config = dict(
    crop_scale_min=1,
    encoder_norm='layernorm',
    encoder_mlp_ratio=4,
    text_encoder_head_dim=64,
    text_encoder_fused_qkv=False,
    text_encoder_parallel_block=False,
)
Rows from block 7 of the image encoder of a small contrastive image-text model, named by matrix and row number. Rows with one number belong to one neuron. Each number is 500 + 40 x the weight over its row's rms, rounded and kept within 0 to 999. All counts start at 0. Numbers have three digits each.
After each neuron's rows are labels from the 100 images, of 14976, where the neuron reaches its highest value: "strongest on" is what is common among them. Only what is clearly more common there than usual is listed. The data: small charts drawn from random numbers.
# fc1: MLP up (encoder.blocks.7.mlp.fc1.weight, 512x128), inputs 0-127
# fc2: MLP down (encoder.blocks.7.mlp.fc2.weight, 128x512, transposed), outputs 0-127

fc1.32:499473498487507503465504549485473533458458604471447449488507518489527456444428500572517460510485462492504503509555526520509427509489474435487562486448568514531417531577485538466485556427472507539536576518486466475425549527517438499588525448471519516453552501530500501541599475567458507483486527510483470537487477464528505533480482519576440494516515538552458504495562480428552446546474
fc2.32:477501566472502500502445491481567520565542531524473427579502564461526485490556511504483406481443438480419540478557460519478495497484522504461501547453495564492483444473539480548511422537463492532481551590434462476472518542549538536498511515477466442549496475463503496506512563504544473524530546481476413504500523533487454401485533440562480497533466526508537563479490495462445583539460
strongest on: horizontal bar chart; step chart

fc1.428:530513522486483490541504526522524498529577583525428538537489452569515571537475478498501527521515546517431585516526463503555475525464532450496517505493494476560498453469530521488550533371478482548501557475519503527474483455490496495515497522506565416498486485553509510513527489513511569489585514525465401530438522479443546418492494499471476455479563472422456477491450452442407517501463
fc2.428:515454463465489458457507528516490514455481543468486450554495559447507459455467513541459438510496547532473476526499508518515445514512438458479606517548492474510477528473494494476501591537461669484504519530546451505482628507486526480580429532535430493540491529493490517485480541524547511555459500506468478532533451523531536449454535518448451530488449453503502525425517474538515493544484
strongest on: dip in the middle; stacked bars

fc1.153:511477619508572561484496469466571500449479502504533506534471483563484443508503540557368483521511479474550473475458484519493515502522486609435500516473500543460492523531544531515547483515519480510470495544456579480501523526421484462445421517477458441491546464561453498509531485485522508557456506559473449515495479503396526490457564469535474522556506527537567480461499549515554483500478
fc2.153:465464434532544520532576482494432573589530502600524468473522465539576434478442537514421499500454561486423498519492541493546525532453485457520483523519474524488536531499473437486527465556403449524464471556523537482492489545505497533485560497476448537498501545485457487465486498587532502481557479535503485522423474477518465529450492522503528486492440500505496550414425569479481543488541
strongest on: peak in the middle; step chart

fc1.279:521522498409441493604431507407584410538465524420501554537524556503487513499509498531543431476452445450540520436494467498478532508451520509527523529490468602495379545493530442471473538512485488445492516496526487477502475482553601487480561511493539485529557529458479516505526483407506509471479502483523527516484534472515549567535537512485473436503470523505507503480538521505536522530507
fc2.279:458564493498482515533509484552421375533482424500516483454410461506493514495559538477469467548488470529488485525505489480538537502540524541504481526462542502448506509474497549549476502456531570553489495544423486504515426532465523533525525589506521506622483443490462545542478506515463489522478478431514515466556484464500480528450476556487433459563515513542398428510496573497537499488525
strongest on: horizontal bar chart; step chart

fc1.145:459477515481456455518419465551455488553501508490518457565459477524471547534524509558473522477497407491512567503527485572554453477534509464532478481519486510422529538496570471523532487453565488500634479485505545493507495567452461496535487485476501456521456509439423471493473481522498484487602506480536501513510432576398550519484531515462482470512442498448487487548536535495540513503407
fc2.145:429417512558484495534531549497518495506602490487398504551492529537542495474568479450537418526526561520526517442520537543452453501553431521599505488486464501462476492512511493452492565507431470490527513428444451532534498528501478450491563519574503506513559465439495513480499432468509509559502432504512488530498529564497531468490498532516501522430473529436528542451516478498431563458507
strongest on: peak in the middle; bar chart; lollipop chart

fc1.325:559507458603521478449531494504485497560476529475512516595427532451486515453497502470523525550539455590558519480515488482506477594600490473474424480448480491561602548420444523430525357479472476483499495566471494487483519500495570501506478492513464503503523464468483495501471520501468557544483506499507520489518484507521471473509486549523508504493475519496525557424550491503526433492552
fc2.325:495498495520525537495490503497519620496466473455499452482514460506462471454518447557557571433454419538496418479447476467570533484439498569516487449486494495546603511542463521542489547481538480486428475570448431487505578515465495536531513491449422560502481529553509536501472502483492495495555526533536533477593501509483480513553521536416493481483448566485485491481527486494470429531501
strongest on: step chart; one colour; peak in the middle

fc1.271:506589411445555479542580505479514461538496480512495560543567557493536558437534483506524528462480474499554492486500518386445548465546512472458501571440484545518523443480515441491503565446537523458487460473598478510497468536481520499507459518478479526523530474523431460447588437528487509479406522445557464553475456458458496551536492460491464488506464528504485476516531527496484514453486
fc2.271:532478520438424535494538392532514546456502421442514513521497471466453525525571515494499443511522538509513471534455610492449474537468484517545480485513483538438459483535514488565438473489551487475511395552549520477496466465523442568457490439512467438469523494544529546557436514512543481510559505517510451511581518484570503509533490497492463454530476553485510574506530577459455494515469
strongest on: dip in the middle; rising; lollipop chart

fc1.181:533514525521520526509560487482429568560496424491493491475475509557528529501529468494449564534480496542469516504446499480491471444591484531467493482467474609570501533482580523395511480538497448492421475462405549519471526484454587540487545560465478464452509474508451518519503470522556476463479510506485458571484490553523467473481479556439513462544456482559457487456519508513546486446555
fc2.181:512489556529468477549553457504453438514523547541508531485527477517431443550456512540551604508450500527540498539470500429455507474488455513539422564519478422496550596578519495506465539518521456514470478555526549484438516550474492456495453508492480460516482508511472469495460423518501492417591510554518538577548485441506498463517513496421509520472487482528484457499550432518452472461553
strongest on: horizontal bar chart

fc1.319:501473491508545442533532505526535453485436449471541540555532481535547506376523575513508551463523419557471572490491545421467559554507541422473495480536549487423440454476498500583481519504469557518407574496400468491484495462502468516415481534493508523487520499511533529557509465532543509458523478485540494498516494487499527498538502500486443496498506440493487513493539473418501573495536
fc2.319:458519430513546441547461459467504589512490539461522458492491532439508505502485534482472491494529474534558464488521389479453441458577460474439532513544524604530464505529592500542493521465438579451520479406489501480525477510482484578526527556525433451529468481527520445537507489461489474548501493478484479484531529475527491547445484566544475512538431567481469453530512542523561477524483
strongest on: pie chart

fc1.477:490531464544465481490480553469475511447501513553508477507542443553524523447482509537543529462491458455532471478482506558452511567504539447404488523485586529481566494464470442504498547514484566502516540483482463526475520510387531550561545468479459479508441523565530496557447520555510532543471433457487501521464552506483455424540521499537523519548476487579444484438477546578459487419460
fc2.477:527478573505454535449535466521501556523509510573548498516467509532433506518502447488485516448489488454533578487443517522537525586532491522523490448480419448477530455457551501482502465536508529498596558504514512411450437487510540519427534522425493563453411505497497498458482518513472449490524451524541484523552498559487525467467488489535522549475578495551505435416520498419505571493505
strongest on: one colour; line chart; dip in the middle; trend: rising

fc1.60:469507564527449485503513441443479546503523531451477474501495497585511468526489532506509477460454500491475471446483423554455512448584523457462453498478559538520502540451506548398448506510467545549502508496500480453558559562458522535563497545498485460511505493445552478559498498459467431563483512532555539509505534440510514548452429567469534531511517481497480545482573478478560480390437
fc2.60:510450526539538444419529498558466452517487452532504549571429438524487472480476482486503552482419480492569581422438457505469550514526469509530457494541503472567501461554487412522505484451545537598458475556509493510474462534525494478526492554420484546488458495476528557425559529497524519517432474504513577536516445502483529518507531481521489481486493447503509604460513467482464513491555
strongest on: peak in the middle; scatter plot; area chart

fc1.72:452533531496423470472448535511442498481525526458447466537545490537429581507519452477454489448516497409514482471479498515576499440538493542575507473514490481503554492505444473403493525555547540460459450542535549413514470530546536596529570509498497527542490517446470459499511485514512549476421417483494508528488528482522490573550465475434492516500538520550492542501561548517513525437482
fc2.72:496467481458460473484461529516482494409469444568489556553449413453519444461493505587554529597501417509508524523490549554450449494511522508511525533508499422567480444514457481451555560542578494484500576461467551509491491482547523442437524490450450564462497452477502465471529450471550466497497494540474508519528516537556410507487494470532561533542540550491491528526513487451512496521507
strongest on: dip in the middle; bubble chart

fc1.351:573445489448481453507444560513495544505569554458532522470487446591602537548525441504492456508539481520444555461450500548510451518536530497526469462505548456451497551522507594499513540477495556484437561430490510504514434512482448508530515489478525455509490455487513499510453473501539490518522530521488462520460490556560573442453483521493518475426449520484518462487531490502396568434449
fc2.351:547413555467495534512520491453536481511489487471454491491524464462530548481465465433445504467501490462463550433478498500522427450531502480460567480511553421467413511504489510515566523496532529506485512489458518533519547501518471484502449493534472563549531499455488442587513436594512547539447513496506487540571511482563536446528516486482524503437450477520497429546493510598548616539514
strongest on: pie chart; lollipop chart

fc1.312:453550473518507491521476502571470495580509506515448570500479509476515535508468561510439480563545501524476501522476453511473468525457516568483481555511528453502493445483538530540472552528516551555523546462445435520493545457527481487448523532511551461462521459580493537579420501527543484530517459477474445522474455520578463509486538491536505495355469463517534455484493405537452485518407
fc2.312:491496470505526486548524504579507573545423593510477469535501538460451505516455510462475512503412553474443457506538466543547536469498521481444515472540524482528566561498510523569512577475509532472560490468452553528496457502513482469565442458535472509500529401497443570545430411508505518479515517398490464486545490509473536530466450471543519520545482440474536479550498479440494505536450
strongest on: one colour; items: three; area chart; line chart

fc1.379:489557498530558474472505533511493542562461440517448443534457548539416466520591518467540504473484505470476526468585464497516549508564515526475464573490536475474524542491528498494533526530477518414486471463488406579534509538518515526463510436558397477454517507549521493494435453574556556512538441523512466442466478459499502490478490492512528488438500549493494437503527453444478545471576
fc2.379:498515477481473553504404447562457503558472518396504535497545522523498494432434462469525571530410510495525542469508434478541541521499515528477484570508563468455521523458502480522564512500476520503537429516577527475546535478485463564490514516528545428520492521484509458509481505436511527541467546535543451450554485550502552451421511480504473486506593504441518471431522479539509417458523
strongest on: horizontal bar chart

fc1.253:452479487525477418516495535513480508493554479486477485560560497515552500421492473592511516474511481488530507492458513452545566559465428530516507462492521583511408503590440568542424415509577461550513531532470486511492471500576532499493494490507475518481541486484460461462467491508541499536488477498545463548481473501491483409507470547510590607469454581459481488457501506536495538507498
fc2.253:540553559455493494537490507543492464521462521447529474548544487483466559447463505456451486534521501503469509518380511532442496495490473487433486483537472516485522470426488526484586560503485493522467550535545507543523533479466437469503504548508464488595469480489473521538561537464549524587509574456458425508446440419495455411585544517566484490533475460491528465481501501489524557548495
strongest on: line chart; one colour; peak in the middle

fc1.298:449479506535547495495502596475492479517494498489481473446443496462427485567552493482492482514470458461601547502517413500478528546538557499521492558482515582470528499453550461443523488494542488486481466490555467479555497486407628471499543454571476452489546501510514482500501424435475600524487438516473489555475526481486491555538461550537492462480482448493517519510467523484579470468487
fc2.298:529424517527431460497475450505446507464416558536563500546518515531435532477486479562501485495521428447489565490458492472503585467535521541477523489496503466527538446472422485609458554520531405487478585558463575395449500514488503523539497518517484530538465517508486539474510491540520518500504442586524510489484417456500536480508478486537510479495511471516503471461509504529564443563513
strongest on: horizontal bar chart; scatter plot

fc1.307:469486524528443481510434394464478527504457439496499524485437484503458461496509505518472507508538467446495543466532553497558481465517445537544583531504547502550488504458521556514441432470541564558500558528501446553474559566487543498484458491450505525422476430539511456509449468544484518454520510480542479450487510472555600501547452477496467561523520445501452548573522533450534467449558
fc2.307:509512477493537461523531486477522445557465572517492510430524528504468521519460418466437485572483487445526501439510518545500474518449509510513524502476504534442489513588530401518487453516487497499526518521459489520525544463479484504558526588568464465453542435462475512508465542473485550516439474524547526495531444523576451520519528453541398411434531430501529548495533476517474559587534
strongest on: dip in the middle; bubble chart; lollipop chart

fc1.16:460599429539504511499498521573539455520470489602492480515492467458497465444508561499510513495505481508509479553558542456512469548453473588518477470496481518451526526504547422577465474446527446494486502582463504539485488480447422443441439485541450508493550533543505526412557530547564481501482523555531490527466470534569418489453533456524492513540519494564488517518546458479490519492453
fc2.16:443475492425505484530460543469564500435500492488454511567504586472506542539497492534475447497514476487468442451582475544512591486456467544425500499433470464452554494558490503493543545552433495457572485503553565557485495459480548568502502484541529453499425502586563563512492497491493587436486464499457522467544456541500467523456486499520487478538482491493470479482414529497554493470494
strongest on: peak in the middle; histogram

fc1.158:569483452459496490448480489473329489536466524433527522498497584477557522526496538441528511514496529527532511502539471450500498571486497485441520524545544577559502468561543460506500448543498483485499511568510542443550585451504478419493432488489471507490576518415532555550481480491489463521468480513532451498501524526528533449474528470469517434451480494526422495535495506515492530549479
fc2.158:572547508536543517570516549498489487517497476497545490504430554507555523482491558506478481468546486563485508455567524575472503525439505479477456590531559449521485488428473495471443504553458499517521428460470532484519498524446522516440423504519490489425493495521582526523519466579480471428555388486439506457453456503525487480512454516446498470520540480500557595482506485545470495466553
strongest on: heat grid; peak in the middle

fc1.301:498555530477432514453553459535465555517476581484479564475436539494494467492454512514514474479486512576544460503458431554482456512483582545481424524543487537509566468483518508515514536451493513485618524487506563481473506468563493471443472500480456471511483490508534416537523479533532550500499501486457402570501524461516497406475531505431500504414564433488522498483497532495536489427531
fc2.301:544476465534452449506482497520525516520491560542556506530525527557510550475418497515502436446506451482547490563522403517531464551520467503479551495547444441534449510491464463477535507509510501517417459467581495499469464451560584505519528462511524503474478394573524504454526528492464512496470508464544548568485488549529568452585519458469503495487487466423448563462483518498478424545527
strongest on: pie chart

fc1.162:478581520482462486479575477493518535478469564480515464530488573486519511532566469530498480430517438502540484463469591505555461520509512529523513493488490457590479481485528484580503521483472471506528520537482563528460520590430444449472482551494449510474493525557518451487460535422561472528528495512552565500470497529493523512442366495565454498460512444464514422466493518478526422503505
fc2.162:557467550512497466500519483486508490507438474504503455543515479442459589436407444457472509544449531469489492514556464487516458537497497487500535487479452487478478480538543478518459557502537427513580520559555485550484479497435594495523513549416490511588502472495470572481471504539474509477489582554466464474530507567412513551585484508518557556452487512489480524479524470484411461506531
strongest on: pie chart

fc1.110:545537408491522572507534549492471496549441490428466490433468523547440539475470513505527622519471431535574524510514474500568484488495459520541523528514470554466524492523509543534524523444498552479496476435513548497440433560473538523494546508419493565497492495494442547521454493529485476509453518494542440488481568441438425525513528500459406520507500538458472481451554518524514533547528
fc2.110:579460493496440578564487509479513488505513590514437496493433478486499474492522523473546474454560518547503462554553519487519560503505438536556519531447449429518489474467499516483476541554527520475433547533553534496488506545525456539492447469488467474522509459461436547544518494452427500563461499496463531455479496499524462450444556522519494500497458521603571436497579557512483488392491
strongest on: heat grid; items: three

fc1.427:537521560481552538522508473490499440548539456500556509530489475415510447513507555476495502470532564541527576513523496532505433539485506456424587572498521514553419484518502494550478465455454515442488567479477435565442491544538496471458599457488445512507456499421508468503513513584502520509580495507457547497462549587485506552489487492453497475455499453503541492486476423495469527464508
fc2.427:430493466485490530439447475439547446479447490462479501528517534502468538484483459560513548480522534454470485509509457456530452470441493466585582452516479485438512501467509566572518498473540564450498532468523490538522585466457502476496520527537474430593432463477507521471431497518536574483445540533515419534529511556417520507499448593499513482536524551521528511553517458531519486552498
strongest on: lollipop chart; peak in the middle; falling

fc1.250:509497440534588537493469465486572471500453568434489452506465509425555499524495554470508505475508405532503501461421489498526503542595480491477498539525447501581558484490508510591480497528520448529487477498537474462492498497476483460441516464416547476530502494460480491524524526466544466572491457464546519459495472588566536564507421418491454524483432498519519509497485512487547411491516
fc2.250:551501451489562484517512504430556438555497543555484438537532509465472594510441481555499524472480421451529514508477502525506562494497474477551465485565504427454483474492498574514440505453492428574443476486462487522492479481453563442574496528482484552492518458508428556476463451467507495454502556516492482573479513582547480475535461508513507492563598487516536501522510518409472516461499
strongest on: pie chart; heat grid

fc1.29:469605458498520410504502497560614490442474502501552535570558481562493533457525425478464492496440524489520536497435505457524411466563528554437430461495429516481511571491526536485536519504470478521459478480440483448485550534501473545470569503490520524483417520542544509532487518529489543525511497486506535470445517495463539467515443475456475537583511494427526465534546469455503504506484
fc2.29:584512547493507499571449455539510508438504491483442498465498499511479496473490444508500496492449515484507561512541526551509443472431453501516466449591495406496498477458495503467524551503456542445520540482504509519491540513472502486446456544530492533484512515484454429518420522568411446456510527597511499564518539591455491453573542505509430548476532568542519567511501436558522496464519
strongest on: lollipop chart; dark theme; peak in the middle

fc1.136:481518515460501533476434554537545499522564524451468554520501532511558526523486486449468439498455459439511507490525539486482502529488439423420559534550513583517531513510587468523497480545476472479491523534564578520530434474492526483531463504569565461461505445495405511543421508450508517488555511498441543491514549537481531504533458499538427473540459523559510440560499422502495526495425
fc2.136:417463535548495498518512492463479539504477491473497508564488459552517514565458476509520543548479555436422592516547435456528491514478499512513473422434477472528488485479550527471463531467484521548538480528437474513470485526470526529522396539489443505594494494537567487484486510542585531478436581496464473483517483466471440476493432510510562512594458451526541490490568544554493457525505
strongest on: dark theme; one colour; line chart; falling

fc1.274:458469478496542448494508551494501465525519516518486492528437441550552518505431509511508490556485451504457503469489489499418501458433459496422587462490481580431458424535579501562529533502559574545552514504509506524491525513481448440545510537464466481462496409569423494473480434508497483566502543483462478527508545504529477473519485532556489512503521513539586508508487518381564496497498
fc2.274:549489492471526491457454485468517549503451510558450554471465563510498495558503430467507498486498532465461468505482543484479493561567540575508500408517518531454464441462493491531491586524496577457467538562557498447469408428479525503490542517458436465497551471473561498477438536527483481467533527527510566552517428407467487508510499520494542554484505510430558561528500521464520501566435
strongest on: dark theme; one colour; area chart; falling

fc1.498:501523532480519596500533503543502462483557483449487484539500504532528537532480513493524468547481461554479540460503564501479455622525540424492483509496471483568446456520554531466496403451438538481504579499490542475502388501533510484542501479531570466500516555550450575491520485529466468535547542469507445456461483467479463449449545431508554529481512521456489526433428438503489515524507
fc2.498:532404442418548568444537524529503529522567529497443526472476502424540464433539503470524451449442528542541462503516470512539524515494538470503517499533545431493489507465503534575497510492410522566503485512523487466477515524493481463538427545507462574554545513470492578505559459559489564470467528445444512527471491492455518495479457542502478554587450480510486537520414476464569488477493
strongest on: step chart; rising; scatter plot

fc1.78:467450477503507508458492471531467504478538593513498474492545480540452475533519522553508451465419450518538520441484443532532522556536473496449455501461412510473493510533485413440435488549502486531485511470559545528554511516488497498509510519530498473492438471553472484498391581470491502526502522501527484561525524586492521533524458566404517428495508505497515590560565520506468451586465
fc2.78:446566536502503505456533575379489574455555499529462537521507529521554508486546414535510543493562483494486465532525554537477552414496477480493445529531491522511548415563432514580487561426497521495519478466449535510512516488507524419519465509477484524541432437490468567545521470513553462546562529469508509531460468529486462502449458475457518475462480478459505532532482507410496486490520
strongest on: lollipop chart

fc1.256:433478512459453530545502524554538439533527550524478512386527548518435552450535553467469462563524480565495442588452555471465547475526523493474491494426504530524477506437606496517469565574510454538517456578474499503500459575503544488527460509509535471559507470456388510504522503504509507489461450459462529542471478491466485510557430470518524495476523561476531495510499528510471466523483
fc2.256:417496499505430469496546475485485518486467531474533522550457534506500452530513528569500496574508480538542521471530471376514496546476511515508411519489486531454446454508565519516526548542574556436507419447526549548500580468545504509542448530521479443481493477519546467512520460510432433531441570526513514490534450504559515566524533493505455456485505505488511501440484528538451449457408
strongest on: one colour; line chart; rising

fc1.56:541539498503522410540558567531502515552451478472515492540436565469480439491488493528488571498463638447463519540456442549493499504565543530532538512471497510499407445524504498501517509500487512530478429552501487529500504459537489482561455462505487446527467435440487500433498510503549432461532493481508549588442427493511480497500553504531440526465543434479516538471469499450540460556525
fc2.56:492539527536515451558432567554481487500504517485479525496481525497475533478514484490520535550432576499457519549493490503576480509474519507534474438552549423508524451512471527447540444547469539490530437604438505489504490456474525520484537483505390550504506506523448460504437420517550558451496400531519517430511482529508481534532456448488484465496506514495510437588561521454450540557530
strongest on: area chart; one colour; rising; trend: peak in the middle

fc1.231:474570462441505519443461460531512462488518505443486551494470526387467494492540512470418496489557466507577451454519588556472511502519524507494545488544561563532513513511476480495459553466582471486479494473472447527478516488461550514452511536464491482460482529503425515608442545515566497554555493549503461438510511524436509494489471484458494499612505477541498466556531489499425486559501
fc2.231:501498501502449520569466495486505434582421512467444460544488544490510463573501499529505533476447432497551539558520478529587468552473541489509592554551482467521486473479515531489470474506596517539414454513474456514459482507478454470519418515491491539482476552465531529509492489572537536455407524457498505509399471509542446559491432504493477498583541490546476467503501510557460496492520
strongest on: horizontal bar chart; lollipop chart

fc1.234:545517498490463574477502378483481474558479535531502476485484501526524542513544474536572484582457439450490546524489439479479495471529509543559508495486506450456415472507484562543408465448511524545431563542456520539509504561417455466541490569520513515510520495477563492522514588489474487489480540414528496508468453502512570514488413575539482494534468516525475501490455493506454499549534
fc2.234:450471510453533441491475519500539480500529538498493493499508486449492461569517493503495564509488525445498534463544505430541443462502628463486534489475573563468499474570556485569549356448561478547540502508439534495517446514478477526544429481498481479510409490528557477451488553480548572517490504495462501486431508440490517506534468511502503535475488519493476481557409520485524548521544
strongest on: dip in the middle; step chart

fc1.287:523505471509469469494507621456501515501524487522552440533512532430484543430521466516470445463455460545526430529505470542403421550463546517415525506470500548538510450486522473508445509503549492601492509544509487532535510489504547528533576435493459505538450550480500525527484521535588477470477569460483518462502569500540532471484492469438450525521469388542467524494493454477503489519525
fc2.287:496526490495521412450448461421528497477455510491555516431497551574524519451606520540528457524487473440517446525543535481460507496583493538473509465539500493424493447438489494444552520475487501520544503550563515501414511527498506522470570495528520519543507527456489518499497528495496457432512509569571506570508474500475409481458461561415532483489529535547497531538444471522496433553459
strongest on: pie chart; items: three

fc1.86:452491536380510592497526469506465469467524517485532496594438494491556433535481534522494517510451458558460467554531508496554475590500464502441525545485539539495550450576488547495516501451502438464491529522529486488478459522578568498509561461499532427550502481466521515489564424501517517500496533469472555540497567479452509498503446490443456559492496434463545549497474541456470491564476
fc2.86:523467473442476483500461511476488419576537499476535462509530484489539529501467523556498451517505496513489534585483523548620525466534577532514541459486392476485407453523607489483539468520508437428496517540531439467495541521465554592502526523500483518470460507459500512464532542481494494427481526479445464509502454531516474468547561446456535523464467481551501519545462449551548486523469
strongest on: one colour; histogram; dip in the middle; trend: flat

fc1.30:459413509476464514506471478510512507472488507506522571496449547573531470475491505523439516450462568548544559458563504483507467541532485485464562513517467501512542561575488439486549452482506337565469520538510551523507461502470487501512426586550495491496528452494508484432491497500509552503467534475569523457472533544464537507437546447527506549530468520469540524529421498484506469555552
fc2.30:492416516504479493514480527474489424499568503462544463485546444498553542540530568552495511542551523499461559450499468475501527532523479486462497524497473485459448485492547527465446577507562442494522512540534466454544482501515522525497467441464480478409485503555507528408565539559603467469465526521501499490583544405547515527446466490450554460497485512548546481492454551501530461467420
strongest on: dark theme; dip in the middle; bubble chart; kind: area chart

fc1.128:514505468533506400401476496448523434501461457468469545574494486525575475494524557521523571492497533537448528501505494465515478567519471515511517537544464491565522476605491459578505466426464421476508574443524518496499527527508452502507430530452515548530504498470465544526449492517551529523517499471498496547457510531493485520525448512509546427507421537549574494554492413450463525471479
fc2.128:461456526535545489520483476538486488468502549494484491543439509471510526514435578457544489468593442508559488389526372430511512586518476507496478517482517516500512533484464454501528555521461499511539547521462475557532496413401540543453502455479511497465459536499502565484476507468522543536556514511506401538525515508578492495522461501490444488543507490515540559510527446436522465532460
strongest on: area chart; one colour; peak in the middle

fc1.117:526503497473517481465497523512491501426475415473434477503490550535516522479470516543482476536446455504466506461485529531542489494447546485524417504512434496572451509443419447415522551492525596534536473485444564469501502530496495523550591488534497515509437434465547445527466441548545492516438461571535444531496482531571500498495497553558563448559454503533558531509506527507480501501429
fc2.117:570485417456466540446458505556530551473515490461479505524537523437528521455449492501529495500476505530515473468477492566526548456445437531565440479488443485574503510500501488459528550487565533442523519493441584544513533448495470456531457457503491456435522480514453513457555487533560533513493534568547524524492429526469545418464453438508512512473494526493530592571556550458473466450541
strongest on: one colour; falling; line chart; kind: area chart

fc1.420:479480499433502535531428491494518481536477528446528467524469360478497514495470482457460477520542529524519457513527521547400513537537489470462548480506507467530492496552524548511501483505458488371541589548503497524446497583518554466476549456533512510512496491543401481557518538555563451527543463429524498447472489525463538553575495500489481496584464541545501502528517526470520463503538
fc2.420:510491498472472502495448458476497459498507401498457533483473533481458491502515432522538423506529523455511465538521547462553502549506567423574530421494461514481468542528522533538540539493506476526533520489490547537508508472543565504498540505465465497507485531540513463544530468551478523369454546540565491525527458515387590510585498532452511469555437461506447505500485523443428522476540
strongest on: one colour; dark theme; area chart; line chart

fc1.309:509520433525527449472539453537465569497478478461438496493469547426488471527570435536495542464508414468496516504521523523575473512546432563527483474520478459540499477548473488525475435504555475480434612520542511558490542562505473548486544435519513525456529516507438478516539505480516528532477457569446529455461552518549473435582498513493527450424488522519523511487491501488432519547579
fc2.309:543586497449521443487476510524515444487569502385444484473584508473501570502473517533510545553481455484542519572516549566528459454427560462497502551474543490420544482527508494521468514494472529477506488541512458502548390429468556520496518456477496526472529512458482506484469510484563504458603504530504500488518489547424469448477451502524483583546506460475503495522530529434497459549495
strongest on: area chart; falling

fc1.23:423492506480498497492440492490490486544457540491525537469470449528457486515488524471510513540492455544543417479523555492500483544398537562438507496507580545525537457495462489521497569517497516434493469451458433582533490524549548531546529480524470438504525526543507454615481453540609548533505480451435444496459499451526500551418528486530493487514509485542459456525523526532517474579503
fc2.23:484476499464470467457456423580499499560461549530530441511507566453518534536495452452503477522477420483448509461549496552517553457569579522515474537467522503512519502472504527511563540537589497524460404459549510449475518475456471546470527498571482520520437471500462493459436429458543523586467489428551508492475464561603538528439508473556512460512508493492498488491510496500486452525519
strongest on: horizontal bar chart

fc1.269:496455495515505519493526510420534516510505542492448424453477522509494424493512523449558529536493437483496485455496511466551514498548479551551522447483553523529424489537435525522482501501503490480511453564514495524537516438547494496488540477505551496604472472483478439534578415563529539568518407488464478553476415541453450487475427519427505547532509622509471520535508526496499534523487
fc2.269:529522523453552480453515469468485486510479510514533562504564463496505491477473511452458531512494456530485579479507499436485528486527533534541529463511505535492464501467526515465540553536552475512466523438534502497479462455566516481578534551370381456530455543476497517501552489492476436544501527501425382504539502527494540444572539537529547451539560438466497461506483543507479557430473
strongest on: line chart; one colour; dark theme; rising

fc1.171:431495568466471475518443536486452477505478536472524527468510506402477514550504500482554502532474455496604528484578562483495501486457461455515503492522543505480506481508509471504524509523516487477582516507492386548403521510453560536452476489466411513529504448477502522506486424461485494455456438540540506488482479458552538463466525541516488455458504515554527548537450437539569439579568
fc2.171:531516531506508520555547507591479467520528567512558510488509551465463478538536497566522509478502452511577436450477506529498498488491523509528488517520516517531456443480557546551472390460461522551411437488488438405448521490414425541496492533477511473519471522472553495498537475544584489451480564475538529473457491535570462518485515489474473477552499492545475489504432395482498491564505
strongest on: dip in the middle; step chart

fc1.326:382491396527557468511502556460491530461557569520515489490478422523568526483522461553488477495467483410547530529511500545515523455485546508481542498472474537449496531493534493561502469490479539547500526453534535515496463534451419487415523456484585461509490479494569464513471500499481522483499568538482508467464503600596494473471512497447465477512511502517574493462464511497412495542439
fc2.326:464445405493546485574515560482513542433496489512410526521577496500528502553523481448495504505540554540468530557562535552505433474484502459412438489472516507388551547501448460494526551507516484475510541437476449504523505530433502445516497492493466480535432485461464492534474448536534490500487535495501514499516494459485517497498558550534509546527523513498517389602481556504476559550456
strongest on: pie chart

fc1.218:549560573457538445569480479480431511421553526549546433486440512440531520510464488540523501442460465516520525533548531513510511463517505485605482501492437485454470465478487430527446468501521502534462580488491506474508501497495499491491511547580435488492463489514493458527459438462429501446509433568507499521461526518426540518578460506557546534555489501475536529500571476446457524494416
fc2.218:565515513479593497486488559528509458451507484485547496538520441474596489505489613465450473553576547481549405492462541562526506512452494410463541441509498448523446488468493503508465461522509437465554446483478497476512546480485412484477551498562474457488521512487528454476521517559564495537472495555494561462512517493464506498492563451567521516503487454449517544548458471492457555456510
strongest on: dip in the middle; stacked bars; histogram